From a checkpoint of a small image classifier.
Model: 64-pixel images, arch pvt, norm layernorm, patch size [4, 4], depths [4, 4, 4].
Rows from block 7, named by matrix and row number. Rows with one number belong to one neuron. Each number is 128 + 32 x the weight over its row's rms, rounded and kept within 0 to 255. All counts start at 0. Numbers have three digits each. After the name is the row's rms in percent of the matrix's.
# fc1: MLP up (model.blocks.7.mlp.fc1.weight, 768x192), inputs 0-95
# fc2: MLP down (model.blocks.7.mlp.fc2.weight, 192x768, transposed), outputs 0-95
fc1.335 047:134111141131103076162117119168133103152099137145160115109085178055076109189099139132113104082144138085143124211151116136103109079093175172169138099165071149174171130099110169110096082146144128126156181067108142140164087133130145119162071102112112162163128112100164147131123084090081114133
fc2.335 045:171153175140119112096141137101113134126097166111141055159151109181150150116114106115171074130108148131132083073140124061141139098117156164100111133118191085121094107095143115072154131153137189123131115119158076160104173112124111121094194112154115115155101084115094126121123141130125152161
fc1.336 052:143110114062126119146136158138087098122113121079061151107096131041086171114082092122125111133145153141153080186147160147097072190083148111127095130121080167082138147152144120118107118083084135031111090087138165103068106145165195138161117109174109178131151126059111112173089050127154156138
fc2.336 038:113083140082128119134119132101186092111092108137123093148185157124178066101136158160159140122114135147068136136127087148163080130208223099102188084152161137137139142065073153142098151133158120148115169146153127119169145156160142097203165142056063154135144151118104101098152179084135153084
fc1.337 054:122092144149178160189052154153117121150123161151194163157121129112126145089065142184084179222118122139112062101110114148142131101147147124128114091137061156112085159123099131149137154176102145150115113104103120078151123167099132117166132171192133139098175099108181093159109153170146123082
fc2.337 049:048138149118122147139122071099126157094094122122140102124087170132162141111153082165203126087116122155091142069150155114235083109088124143090056164111093107076082163141165128135083143191083122112185117082136111109147113203089130142123095130064102107158127134086145109118113117184145170210
fc1.338 106:141132100130137180116140181119100136126173124125085094124079123128113136096150181111132138148162066084134133141163152099139123134144156176228124136141111089122092155101121143140150078142171113078090074098097067133086147107139115193173111098066088162116162098149127107192108085119083123124
fc2.338 108:114121125153118116086139171207112106109158144109161082157093135113096179138134148171123193106172098145140118121136131095165172121047090114197137184140128128078117143093063140134122081118183134137136098103093129112109097110124103118190105091076137173171134130083139142117195148178149117118
fc1.339 052:174110102114185111112156149091119133139109162084137135134114117105112126205091134159152062097171144096146091113119151152116149162157091123108116143145083094092165115136100132130125132196135118140111167100161096137153182130192093186162121160165136137099198121129084119121144125171109073115
fc2.339 042:082167077096172139102110100150109177144176055134143057132129137110051133140142180149129140124103094125154113160153086111183110141163127161125195108142103076101156179126093132122096067173163120111153205130135154117117185128197143162088103102079096128149151143111179141166118131121182158137
fc1.340 156:140153125146110194119154155094143178131150186177097175137159112134129138115147102137092092119187194104085142062092108117174139045153117156069108197147091143110078154089107130082181142160028143092132145096104140140129145156122163120070121164156116169109185092108153136102167132114128095179
fc2.340 147:179067099129120149133092156108128140123101124118121089176168123115087140159104132154127127198131137102125060097145080107146134053131078144110127136189042094150110194124129126125200081076168124149168113150146138142173121124107163124180137121118151080129179073153144091126188143093132157102
fc1.341 101:134132150117154122083128139166106116211148130121176096151131088129129149148119132108164162143138087093114149134112139167160099146094145094110101140136196145103144067132159160146118136114201077117078187127109167124110118104106123148089120158144158163099168136092139144157096111113174141121
fc2.341 119:090107148136154146094129157129113070167118152132122145116177099098186105123112121117113182106148098104085118125142114068121189108140153045158109105108086109127108151145131159185202118146146136110156172161181118093125103139125112144084112168115128164117157117158116176131123131109173140143
fc1.342 177:105159092090143134147112171137137127150130075106163161079112224093146094089150117100139105127158115101134186097159110069109095134151126181084072138173102129113143120151078086125172146152095163107204072165162152137090154086107158123211100147117080136137136141108089100121099085113151118123
fc2.342 159:173198196132091096198101124158130123097192175070142163164078098016059081099110151075079155077160126112110124157146154176128102132080118091156146133123122087085173104113166117105150138150094118105141185133133101147111189125153124135149134167136180121078153138148147102137105103126158146072
fc1.343 160:131095112139090137139098139103134087132131117124143125104165123099089084109106057117061153120103149126130096091130106144140098035153121090106087140140143110088153133181099111133145148149118118200114125118155084078102175104080117112163149122147127088201160161114185130134100093147127135157
fc2.343 184:110074103118082175111193163161144149132157120096108082106092158125107145113140082147190149110135111117117139068144117133108098094150091099124081102134060101089107096133192121155184132144117019152102121161120163141059162117079167077146154164170119087158167109137120136148131086082091109161
fc1.344 051:196149135147079122115075129104111127122184154079146126170068108131219157111112165057143142132081108166122109137087086121125171139120134125163129115111072078128143109112180122122156168135119178114087091158145115103151141067135144086109108119163136150170149121146222198104112166066050122147
fc2.344 037:142151113118089093129076086091130171100189137154171135118158127092084062118157141118123129123114108133109131116161184113179132121166109112119136160145131154092121141098186158115117128151166172094079150140128155176162155152102161074140140105154148067078099111146218095127151143082128096119
fc1.345 113:090088132132212102188128096129165150137153155089116096131052149178147050142198125121192154184098146126136154168138185103150132155070202138100110090097131172138124178079087132114173172138109102140130136141132106140179125109146181082151159100059109145161162088087160129110114110139185126132
fc2.345 114:170102121134104096100187125108085131048177140157098092091119171115117112148110137077132112157125151140190091082116088203124103082176160112102100147129196137192136117125129142125066138059162199126141119144164151090143152111151140123120100123082104111202128140157178110142140098165150153121
fc1.346 044:189076164126177124141111094100159059144169129142191203132109116110160118131110163139142166102134159144095125134211119131078091120132152155133091129123141188168106119144105059116084186072115137102139144125070162116096121175139158171128190115145154084133126141077127174124097130192172110097
fc2.346 026:174106101083136160117162156166120086137090104105125105144174122084097090120129138165127113110160078100140192059143124131125115189133115161123170093119151109144185129080064133080150093186125140113165168124105112192128128148189045119154152087138148117190113160102112162136070071104160127122
fc1.347 100:147121166183097150131130113099170163136138095163149191076137174083111092142119119098102138159091102149126110112165094130068114142178087160087097150095150163120174132157145095060115106058155135137115133166152116161132159134166170090154188136142117108145126161081102107107168140073078122135
fc2.347 109:173121170087150087098110173131198094100151171119092164164085164143145105111129148104149107172139088142116109123149166098088137123176112153110066113144138097190188130174138070154132167102120120160090110136117114147087099153067117099114106147186081179108161132151077134111174085154132080126
fc1.348 175:157111079164133085082094147130111107083151159120172181084099119068116119144064089078085137108120141152188143076120108166110122124119154126102081116167076163105091148149110153095140131167174154146111120129105141146127080078135144098153135108117135124086053115122137104111175137158109108169
fc2.348 176:117161123163192094132089198173141146079076121155105097143118162073161100082139096103133120107141146050107138145110135099134100106109114179160127124122117140156099183111213155143114123144117083104109117120151115127133116157139134170185101139091115147132117113106110183115147124042175148122
fc1.349 172:176134136170087122065152094095113050198119116175132122163072150166145124186087104123132184149100073196183162107105156104098133159163079106116061065125135128103113148099094112096124123137123210216078120153139080089108162122115120102083123135100138093186144146123127143099108072140132145155
fc2.349 184:145097169166140145127058116101100207126147105074089165166174102127067085129093163105156075094126154128133156144103141102121113112169123106075122124177173141111152118127133145115088151084085117099166095080104160210209122120099115128149091085158072188138118109031154106124114220082144150109
fc1.350 049:140159083152127152089103081113139176142136085144143208166139223076113118115122164126112094132110114064079207146142095118154135134133114105101132088129088095119181102143186122128120111096132129095112163102099142138121114108114122114087144127174085161152132116098152124086084064087182099151
fc2.350 043:210123101184069118209172145122117155149138116135090100106087175176070169116147160120148070154096107176137103170140120115176102098070111078118098109175121145102150092132129119134100146099096121125070138153117131094183155094144141140143072117149138137128098111151106107126064116121161177158
fc1.351 049:182091171122061178156136192160161115145113125114122149113171120113130075135160156095103174104097113128139163128125141083097152146165097160105141085131180144081139135101129143176131162158127168186082128123116150167134141099106077108144159114188187111110124116131175116058173069115135113155
fc2.351 033:123152086122196112133050158069098063090075139093103130088156122066180094228159132143167133166127155166138108130103095119184072115156122145151138151112137122136106146099126075107100189090089099043143145144100077146159145173139109141142128119105193183123198083064117168130113113133142116095
fc1.352 051:090157168113130134170121179131206136164115160119125144125143113198127182148129139103139104104128083156122119120106123150128161169163130089043089159089166164089077086118185188105096112049122090172109146088076118125106065132167124122119102152116102114107116150143150098129177100102101085181
fc2.352 041:091067223141157149139112171116103144136136160108121079145137154141123117144143126138108148162156126142173134230146064136137070144145062118148086109153134016197163182115073121109081128154135099130146131127127118117161099112144174137121108075072164127107063201127110131147093136142157103147
fc1.353 049:048145108111146106128156124162061151090146069108185146110135110117129158126104117111184188090110092162124119062076129135138170094104110171148162132169173118120158106140064069139125124148189110100166110114168125107095114114151096146088101109088116128096168082055132167153144162151188099119
fc2.353 037:140123087150116165106156152183070168165137099118149123159165147108130121154070158081138085128134108127125122152140134150123130204183169081142064079139160177162106104146135188086121122112092098164172124138082122117118126140082092143133103129061148093154113120083148101138172112106148083159
fc1.354 049:119138137129122099093155079160152108139131111129112153137206155130115119133147156160113143114079135117150143117091122152138170083071152145155153174100130113174136110145138138086167140123148163146111141143118128087059114122088119235113141113126147165114127170085129138086173212168109134175
fc2.354 026:189146079160117062117071135096122088090130136159127127165190138116085131113089169129056115124152167130124114136123120135136138098153139142157134122216061181120069130093113146112112162085079108134118150098083108127105150125117128089144117095170112100173144091055109193139130168060145114137
fc1.355 154:136069068106099138123159196186165147143101118121100141156115159161089169142087087078095145170136170128119147245181111160077138179096133102149121080132175123150115105142098142148106092180101119134096106150199086136110141098109121131116127114182140087087096144120070129127110156116075099121
fc2.355 177:145140130199162191138093137132109158130137134074123096123151015099151072148119119177142194140121120137174178169108108127103136109168160116145124145094103115174118127120122153135142132159123092133106166138114142190132137166152089178099095114096105094095091157177075179161154110115095150131
fc1.356 153:141142152150093106115085120180109105071089112020108172122119169165112117151065168149119149114145106137116106131135182100133106130161108090160131171232115086126140126136122116126131119128056085144142108093126152135055134135128137141097119080133105114150119110044167189117060146128159188145
fc2.356 167:162151095157185153164101023179056105140123110137102124127116139119061132105136098130153122088165149134097155110067129140113102190128121120142081092079144123131144082103123139151111127158123095157079137068170129108128083103139197113099103127104131153147113076076127167112130085154164123148
fc1.357 181:115121065165070134161131171059131164162092079094135083112113069167104112109160124069164130086125103153108121160172113142157121177151138161163081060081141134096121146135208132060107133161174177120116123156102147199131106097087129120099166134108118154094150163070121131172086145147142157161
fc2.357 147:100168155025128114112125106122105087103090156135092083097105161149113111142169102125178044150176093119159134087104107131099102148123180115129093173174108133149165177112072095177067130072182105156129142147094130129167133061114150125123138126097155156150101146108157118114120166143095129140
fc1.358 137:080150101191124190136092127155139107106236207050040094114164117121111135115109112088101154125146140175165145135135101160065141092118098149090129107137085133128121186169099166138121096124131147164142124150077156049108118097129151206114127122158093107113149174172119171121132141120053176096
fc2.358 129:196132107095113136143095079102114120157179122155172165129156175126200097152079138115138124110140119090108078138126155122094142127140169129184165095098132120128122147094148083105165115104165150054149112125081138163116079180150159120112153150086178126112138125108103161099151136183122165169
fc1.359 049:106101102119125118130119089205111129085140126133107142132169213115082098134138118134129065098107150116103069131155118119095143113168130151154098169111090191099141137105125123136204089114143058104053134080122108138109123136054105156104153147161206169161095162101133137090146143120087138141
fc2.359 039:156094084133146178062101139140090121143163116123133071163138103154144156136190165113130125198056145180130084083172144168087099163121093125131132173097158103084118184144139103126126141118106118142136046086107108098150142151158139140112175165126097051166096121110133133152193069110164181125
fc1.360 153:080148048146139178143135198113102081128153106115109144153076099139099101123178088103076051161097127084113126107161193102165107134115133092164194130150099119120094122150097108130124155139137122097170105168157146105155193094200098132131133160106123177139121085187168124094109089109060146148
fc2.360 173:091111112170161143142123173149120139114165109121132165105130174083126126210145075132153131118119093170099134126135060110122130131117062097179072137149128128143116172145160130060185165173174102115088115126173115062120051172122172134093056092151114151120148157119132155083130137176152111145
fc1.361 146:117164085105090107090158130117078165143140131123122079202167109141043079092132111108103105127120124142124108131190149137099193115109145144160131093100128132125125116120064135167141119135162130121170105146157190113052170099069151174114171102075151061110144166109117128113124092180134144112
fc2.361 151:107161107126139139124102178111172026153117118131112109107112167085150148039147117153169094092155136108136144153120140161085070131114112078115169160135099106085089137147096119116146104107160097116172107115149149124116124098074130142162153117090123148107169149095124131113170108148156178114
fc1.362 074:098159126105112147091107114124167086121073191182139131127053080068107146156097142110124117149107087090102092153162127138199107117153105110109155168107113142154100074137101116143152090147090139173149058119149089102122098125100130106108107134122123147056182116159115095104151147088137099159
fc2.362 062:113120089126179108151166116060083130071136147132101130113139140130150205140137100129164150127089193122157106148106110127157094184120190051137104126159131087122181172192131084114149119105155069122144093129137175115133129159118105037154148158200109104125140096107074118157158122095106119206
fc1.363 148:148130125108193135159188131143064032158158148126136126110103172086135117103120078166106102088167102170165126098135113120148124071101099107136099121132136153110157078136119166092124147143146098173151152101103171098084130098178134161145204119125085092121152158128152073120100104109081118103
fc2.363 159:123168129155092112125087186132159145109172162123102090169144116125147186167105115114135114180208162141107178124162127081110104119138069151115079167118127157040115106149136198109097098115083137186130139117110080141116140088104074102152058126125153088160069121106057147139080141106093201208
fc1.364 060:124157072089149163171102199146129141077153157138187102090153084197121118132116098157146157110078102185109115105139181087127179101120132172114155111098102110161156103128116084104125169120098101161131087143093119121087146119101102126194202141123151148177155131098138124131145108157137112101
fc2.364 048:113075172116132140133156126183140071146149193169115162151127185113149041111202130147160120146118131104093148124112139084195154123136193148141135151132159163161144082149105121166116096068133151171130125136116101093117059160149167169153163127075075101086109174148138202125083132171153049105
fc1.365 067:106142122138143206173096133166101135114124130117175126135149099054163153134163161043119143110127093148093138082094138110105161193089172135162125071137134150123078141156133094137098167155110086137164091137142167118133107098155146160131126167126141132169105152158121105128177087125068080105
fc2.365 075:126062131170184134096143095120140082139182126091148131189089112148103124106089121131100142110137110111155148194073088155085085056108197100149100130146075106173143098125092130104160129091125135094161154114188154107117098193114124145130106118169097164140109160194131160122069126173147145115
fc1.366 044:158199057133187151121085119115137183125055132098163101093103136161162144175103083164109109100182119114093112137145148141105134100102091120041169105126147140131146113117113143079166115152148170125125135105145043144136103088120095099185152108135120146159119131124127142126134102197136120140
fc2.366 032:110102113168114139137173124082072103148147103075131121163084162155158082134091061237128129106110150137139166187137100115206125145119107137095190110160060083192187107112136145147146174141155180144117078103130146093121110177091111133143161090105132106196091139090104110140078088096170108117
fc1.367 047:080176136092146112074073157153159158093127146114142108121117160135096154113109143127137151145116168161130095094122166140138102095114112098106148106071096114180141118124128114183098141180234110104105122132127214076154130147119110131233101179118105146109103186145098166164172119105165064138
fc2.367 042:085125168145109100151121136104088205158136151155117194122131100161120082166102175155157107140177114100089210142141167118070090150118077052165131089113213139090137132074140103118127105140178132118156090120107173178121165137172098081108130053135131064115125148103127152122135127105112160079
fc1.368 062:088126093123101085163203121163145153108143117111087165152135120135132143088068068129087173152082098142124109117167109135079123170156129137115182131154063222081144097120185088080198088142127085107100137109144163124108111184169108120123168124140089130106106123144102080117147116152094089211
fc2.368 051:111102129092110148147115078120080114139102098108120126176152102150125162157131115099176114131084143122154097195187185144103153149105143148110097105083124121125099150125103121130118160099127158159163170158168082075092066101143172091138143123115145128128142060136070121070178049106082137088
fc1.369 053:133080118150143163156163098143105137119130120197060109145115187084160087050129163148129182114178069071162145155099150140098155114131162162177086115102122185095142151105141084090138189139107108095117127063118138169199114145095128169125197120102072134151148151106108131146115088075177104116
fc2.369 041:085080093141092160171149103146118146124160104170120126143158092139124080069106165123121170148137104142160084127189089139105152142158135126086106063144081155151119077124177119152148129105130151143139112144097098157148134113116107200101143137116129147137170146119134189170082099132120186074
fc1.370 165:142133137140103129133122074100146076110095125098142055161082120095095161149105082126145169143076063138221095174111110144160156138143075095112064092148171086097134140153157184136161107084141151153108134148082100102142149215102122156108153063096148103194153123136106143069071101105082136169
fc2.370 174:127123099077134111132097080072140179079179214125111135144142092142110107116087194153122050095102108141099168139131149123091125107084164093164129160129134105139087072157102142167144115055157101096140095167170150124170085108093183113154132143086071168146112181140086117094117154120177153043
fc1.371 046:209108062077109128197101123113133088137104153126194137147148113079162104106102121112150129142140057122179155091105082092149101112107161174121071074174126176102129155085115092122130127125126126122094142103136192147121150093120155094067098152148135115150145140108062115104041100162124129123
fc2.371 030:104109121165163101092139133142186144173137102133135119113134118170158135160140138082169154038125137132153120138128091147106148129111150146189138179124142101132173136117086145174100126111136178100141095166154140129097075168104101125091139065127150204171132118128093095104185156126172178139
fc1.372 056:107129137143183075135122069152122099174052107119116112154188096117163115131120111133182116094148103073136106171146124134056118122129184162071128088120164154139093095199123140160171149121200074117101090122105161150072112121131128170105145113103130114141155108113161063110072137139143122155
fc2.372 047:094109151123160124143157137162157086151183108111140097136172098147076109096152078160136127162137137141155130109071099127121151157117137173117117083117095148122125143135111197159210142173141174140130104107129146140054076117170088085158134079116115085184110157119095106127078060186063200125
fc1.373 174:114171097170122136099098109158128117073139109117174114106181173060166088201196174101120138106188160142048123083112095144102115172080175164086109048115112140078175072155181155116168124087125095118114191131076161128093104167131083065194095094139164146141150089179119146096101164121128088144
fc2.373 160:125139116108142162085128155109122174151155103099129119170124201118180098158194153127075151172134123138093103128100119150130145154109170125123057150122126121150071049135085085120149137113098099188139067088150108108122156102096156128086134183099087116174109139186113128143132119117170104163
fc1.374 090:153120116083184159139182137135112187092120171127132122172096072133073105151068124155111150090152153137083098154165126083117094147136144082140105132143175093113144102114134121114127190118093115073152127174144113157172140170116142123136138166088171121131110179091093154174107104115110118132
fc2.374 118:164112088129126115101119091101127109167084105115125142145143092172075124144134154143129066065149104120182112103143137123147154147152149114132132113135102155110108127063139116141147244180122075113182124131133134124132140146080142107104100092094153135127125072140193147071148135159150163089
fc1.375 046:147139154139108134144141110084149174166129174113187153190150129139115115123127129173074088146150139161169133171167132123131134139188196155105155030173106136144176165095093129112124141123136127166165109151080160126175127187078118148118137112139118124126126107165090138136134145162164069124
fc2.375 031:079142069115148110122119110142089151131114149102160169064190174117187184195185183134143109103087135173121125071109095143159151136156125124120108112121109134070146129102100133167153159106125086158136186151122098143076140147111131159172187123184130186194113140191112160134146149171145133111
fc1.376 069:147133137204124138091151140137085108118141169112133131129097148142164131088159132101153110115174081100123110163121129107151132122064179138155130135130157118120151114090104160089060092184145080135161194167108112122167140123109162125115079116043159130102085134201143124150083109156083118145
fc2.376 067:095167074099136194130162115133152149117120137139088110123170133137179166097183106083125090102135164114155124091142172050095139104131133120101135131155165124163133153121136084105131090093130142142118131089114102085124070189150090169158130067199144135146093115123048120107168144134111147133
fc1.377 056:105165151069103114142138167172165077090143144128164157080145131145090109152140073149163082121130108113077143163156101065148175156135111120192101144107100121075207156095140191092143089137167122100151171118119134135149118138138158167117131126118115120144137087114135134191159184143097162116
fc2.377 056:114092160126116121095143171138099156116061086106138146094133125206157118109125119176160114119057165106107111152144119101116167117122105172129155145159139086149130137133116083142131095151154208161090109107170109163110124117116152121089172128099095101111107146151111109108141143175158124104
fc1.378 050:152148056136107079171096106172139149186114108131099229149142104162175102125105052135125140164090149129150091083121169120089088117155153113145176108098139090148109091116162181121096126140115133111063171130091093148148183095086153130101124140125122115099112098140070158156114132124098130150
fc2.378 044:146094183140057123159129146114142110134135134087106103144128098095076122138215142130161163144132102139065101158113163130176116164119089155152097119132103140120123130153090099105138160115201145157136112113135076101213095094098168118096166110020092132174169095157139084146174172121132137167
fc1.379 062:152149118141142128125122158115148064124136090113125170164126075129124112120159101086121138106137137134136106089100160133159128127134171088115206121167144168077113124144148117139197079168138145125110131119109193120159092163181084179179177106153120106181074129174136116103178163137126096140
fc2.379 042:093129135101158089124195147122117159178073107144192130216079117155118136135102127134098140091189159089170186156133171229048116133153175137137066134112142153110167115127116107132088093122130127143102087111172086119170106131159128155105115100138157141108056133161083084163203145102174154175
fc1.380 111:093107139107173178112104170138128088117149102118129115121099162200134165131155120118070064085162152140111085084120150093127143115075162158124075168160131148049137177128137147139091137169119145122101110102063163142105059098145137067173137108143155170160130147128121092133112096120108104115
fc2.380 128:174127137116131160176132177178131099140089152108124120170108183103139168122106109177111161158141074082139086103128195119135194143071093114102139102132163113150185112111173146149194154159182094161062103097183123103101115122113086145160110151120112119117111120093126165111151138117137106106
fc1.381 077:118146175157131145126101162136160108152133080039149166135153079186083096107145091092093076121108172104137141179120141109111148159132137142095102136160057156138197100106141132142103182084141121152133113144137123082154135176110173158139105076138117109098188072113143114084158147161117148166
fc2.381 093:157131175149118158097148114112092116142139151152088196107137098119121101121077125081102106103123105095042107163157104099140142126117149147083125112137047148109123157110137079105172111129063066165103146108144100135082080192118153177168145180164159150167170140138156130163125176092138133139
fc1.382 061:168146081126097148173115110076060153112155112114082137155089138125086127051145102133193087141119150166158089104154095082133170129147159116145113179079149085097162072120186144101147136102073128101156177090131224105145081089098133115114099099164102155060136150084120114141141151076114118131
fc2.382 057:164121073103032128177174130072070117115169092115155133105102117153124159048123116133140100119111106088131093184141132111186172180148090160130110139141140114082156126082118093079170117073101138133083123109107149091188196118172158039046085120097176104098097148150165145103152145081114165090
fc1.383 146:153205038150149110163073166144118157122122086133161141200099120120119112143151122149097117144091094100112140108096130132058089119164072103111096142121159052186067166115143144152079141129170133107113086101162172136160132166183114163179169126159135173115088134142142125036123081119122120147
fc2.383 153:107134140123109141183131162141104126128172113060149118136119153102211134192164106120093146145133120176107111149090161077132111164167089149096014167154104137113154139131121141099209138139166102123159131143123146142116127103190117136031074086158125163102131163129134162076115125139153134087
fc1.384 146:135125121151128108138086130159136195077141139116108160156109148119105136108121120129217126104076162174092169112096198105144133141107170132168201161078133103070106163144144102081122146083171116119135135170139089130147180090091108176092118103163144142123139083143096140204180125145150097170
fc2.384 166:182187126130108109103101151090179109115226135134172078076099129133131149088076174100186059140179132142122125131175144119130128177094141181168155197124175104136123112166179122087143151139129116148124116195166126143117147110114053070136098178145153133144094090068068098102122110115139141086
fc1.385 153:166168124096134115107146109078083179173075148173136150100154108153167099063129183109083066134139046144161063142145129091128120146154094102093162190144162155146076079120091169158144181135104117090186159137155149132142119143148114096104133145096160117076103119167105166123105113103076154144
fc2.385 167:135131163093081142080109102128120171151129177116130106191095149169139176121070126166081146087169074120121144116150172111115146139136161136096066124121165091134158122088072149102137127105165108147092125160151196085104119088054170122116176124041108106153134151137088072145064120161166189134
fc1.386 066:111083054113077123089130118101184135184079103120144130173189115118125111110125105118140140225144155140105164123110080131126157160100100162150110131136165116061146110088106125111160135160117110162114182116128119105101107213132171156129093162144138107123140087206101142105160118167084174140
fc2.386 063:125104105115125158128101139182123197106139222153148103136068133100121154127091134191105123144151110128148109191144167097142151127067143158138163110082100117105106081130173140078118132168122152150184156126085156093106108135175134101136157151130105229126151132091076075124098131105081053109
fc1.387 102:109160120112110121162151097087150147097181148164136070112120133118142146095097070096170136185108153105169111141126164119156172079103140183065077130063110091089168149121152161099092113178146118148245098069133067152161117127155161088185102131175174125155131164134171165147120143185115158167
fc2.387 124:157155106119126121135117158135074125130175088137130164146147104113131077173173090127122146082108144083151105132135143107071088120149163124089156059166109148057189123086120129170173057111129159126099145136140147106123149115172117188099138134100128175068148121103143100071102132209121125129
fc1.388 059:127113110165129143166091126140199114169133143166143120137136131097169098078122104117121180115137134133125163158142155160134171120148114098160111107128105139145122090137094112137125085173088009165177127175108127100146162104090122109152120132101103148117160128157128127097117087154147104133
fc2.388 058:132104091094177184170106064202105163129163176159161104150157143126104104081143091125104123112117120164135091084094112093099143124107160141104135137106069139133165127147104131192064150133171085091129161119141155087108112212215120083124125124143201111105162140091165170103107068132155102161
fc1.389 049:197117087146144168182126112129100128103114156093110162094131066083116164093180099122110122147165083138195156099146092087134123132090087122128137121158141129136108081156149127123163161154142171152114143166157112135095069123169153152146156082077097126131142065090101097140100075089116190146
fc2.389 036:135155116147102131119147149132133137111140158134090116138101162125164157111131108064113076142170129142147102117199184138091182166155086092124153120154128197154170130068161116149127098129100153170107137121128132127109099178128084162145115186175126141167183097123135048163140100085129151152
fc1.390 124:120090167145106121055071129135157099059093119175072093124122092184137104141118146145109172144138143084158160196073142194114134106103180122122163135155141094112130083139121092176168155156131142098110195078176117155115140110143204129093113124147125077169135054108139120127151102155127174164
fc2.390 150:105126103153140167128130134209144103105128121132133129127118162159099157141159108100069147139096097133179086144109125146103138183121153163140101122107141087123108129161097085149157125148104067122084086124142175126103067102159162207088112126120100109083132180116090062129130144189159060138
fc1.391 042:116086169133113059185135113163087105126149124039153114107118151170121078159081102174130137150116086130127106139100129118140197136069140119114136139107118084114109081081107098067099099132147134159133129173119143122180139139182111107194180112159171193141140143160074135082092133129138098131
fc2.391 026:102153092150141103200113172171161101126141141195143093143147128128100122152091142141107083098104083087093133143149115072151079208087160152140120140129112157105172116117087135143187101113170152150153120149075166089164153222137096094134040160089144042142084113091102129148096170096136121121
fc1.392 065:154121111142106121171103091115091141144141136143184166127139114127068159130163176157092163164091123164134126114108104113107114175106107133121104059162125162105157135091142092121098147160086085170141082101158125126158103130158122133091120157124152128104112097074163145115124120160160060106
fc2.392 066:157137156154143109112126150155200158163122096135093140114142181107108104127073132102131124118188087083133137151118158139199116141134150147187090109158148103090127135155122110109111147120206097105135136088127118144106127129080101102137134203130149113159135141102085076102079112142148086202
fc1.393 069:085126117122128105089156101127103160157166160191132129152156151100129149162158086136096129173073148112085133108127126082153158119239096132133097118081116138115103106094125130107161120107174081089122055132125151190124155162135078143137136117090165118078068129073123098104175189140180105129
fc2.393 077:139097095111123186117157145144108114158134148173155068120109139140086100122116181138107069078101157206128195118153147150121168105094118141142143124119134203142105110113109152098094158118133172124145173130148178168167151089141149108092163113159111134170142123127148089108083052113186169157
fc1.394 046:153109185100111130107096187117063104152159183101154128123106143134146201145123165133150154160140164116157140156104130147130134143211157111172112138091188102143107073167103135160133109135121081161133121122153100127107177154122085121089165142101129136090148124064158119169160083139188165114
fc2.394 034:174130155164115089103091068086141156096083071128106124129138139175114108134189095121130120115172129110158063122073197118112167134108124127081139062104104121095143124103182135133102128140135163049111050085133100195094104103141162115149106122087115134165134085164186126174170148178173068115
fc1.395 124:119158151164109155101078123119101099134099141162165150165128106120147110165067191122127163111113106125147110057110080133147094136157109186110164122147120184098155104124124144147116117107136106104165129124086157158104154090105085105125093097108166091084103062127208126170172093126068207108
fc2.395 119:081171146083138103143090162166125101160107127147147111133109123147158087142046142134149184088123098067207119075134180080100183105168112122152121158104102171109142151173174131061055146160122131114186103123150162152181129187159083132121094203114131142135111136104176107101122124142118201117
fc1.396 048:152149065113142099127154129134103119143124168182101065089158171106144127131144120124175141170106060205087130166166157146105182170115174088108118133073117163148147130102100125158185166147109111123114099126109172163090108179157105151111155153124094136083123184123192124207159122144134146113
fc2.396 036:106136115101122123130102099094101159096115141120143182131121111156101099144209141096207181146154125117117160158090163094128179149131144075125106090103186110068149212156133065098181121108172122088142104119078128065118171166146108105118117138134122104127147087159128065103136150133073165130
fc1.397 146:107080203068124101164150159102126062105129062146105139069161194108146126145141165076094144109142172156186113108182107127129136127166077129121126187063150158136149119126166058090082103128108127164174168091131071162121106072129126191105119106130129148150170144115142162096125122123139106181
fc2.397 180:177195108106118152107151103143134133045126178096115110112101063091168154121094125189134135203126113136113146135156121190118119140139160072178105099115078090124100153144107102144103129089128100131154114120150138168092142095088109101152123138148108173172137130179142090151148113169095089143
fc1.398 103:130145101151147113093154110090116106114111137088136118136129130118084153090155089100082186046141125108120108141116172107166103169162197157172086142130097144099077195128096053097153142197136103136118080156181183144118106131136114079095110127147124159162116112116094121158150146084146101181
fc2.398 097:114195161106091157175110086083122154113141162118108111142163105102122175137133140113114117103137104179130050139165161109154139122083128144106132175156166132165124142152113152107131148104151155131094091170140113210169147119110145106124141095110135150075116134131155090076126117118141130115
fc1.399 097:130149158068123194112119076185197093088157059105125140086132113164150112055176126111136176142145162137141122130099150120157148157133197136133130145120117122142113114129162141090107149164148133142107179157115141158135154123133134068124044057157130162093100127046150080075113144105152056081
fc2.399 108:133124095106189102126139118092145067162114162137159148183076159146178144200116153098161127096184166142101182162140124077099093159080105113158118148079162094114127139133125118134179125204110115120126136136141113136116141119175107132134108127183110090088188110092093131089126103114174108108
fc1.400 047:058077100122115110111125020115126136086166200140143093124174125115113154153126108163135180168144115122096165175103141100111098073188171162112148134111102128124100135148146125148128115181186120083084112148092140135167161138177087112141153148164170142125146069135175063126141099133122131172
fc2.400 032:074113109104134135156121123080117160143192075145183110135172101098117160168137136117110159077153127134104176161105181163148182147080105141081165109025085112102140088106092114111169150103158194109121102140110130119145124195125146186133132150166123119113102168084135174171088068132102164101
fc1.401 046:085101119146089075173122165125107109152088135187142079157128121124088171161179195091122082123106105193188124099107110138150109116084087133147191155086117108122145162093116136137088090060142081128168145154091119116136180089137151147191119095188150159146123102129151091104149137099105088126
fc2.401 037:095207115129140137186109183183060154105088157073139141152152107062132095096178123145120153137145137145128101153123110126127119195169119120172129123130062161103074183131111096083170151184109200126153096170143128092164129137100153088109119072157138165098097131187144120108202158141107095112
fc1.402 065:100142146123148089124130107135152144094101152189126110224116136153159121100110170116106170184102120112060160136143100154099096200106093147153117090132118089124095096100096090094107142122091133084166110156142143127194122145135119122142065109154169123191102150165111121088127150098107151097
fc2.402 072:157185103124138151105133096127162110130096168162062141143193135111091132142058130138146110083133131105133062026108107119108140126180070191134148067153124072152046113158095112187069142137108198137129140131081134140118148168093187175147077128165136122119103122140073146173122133104129101106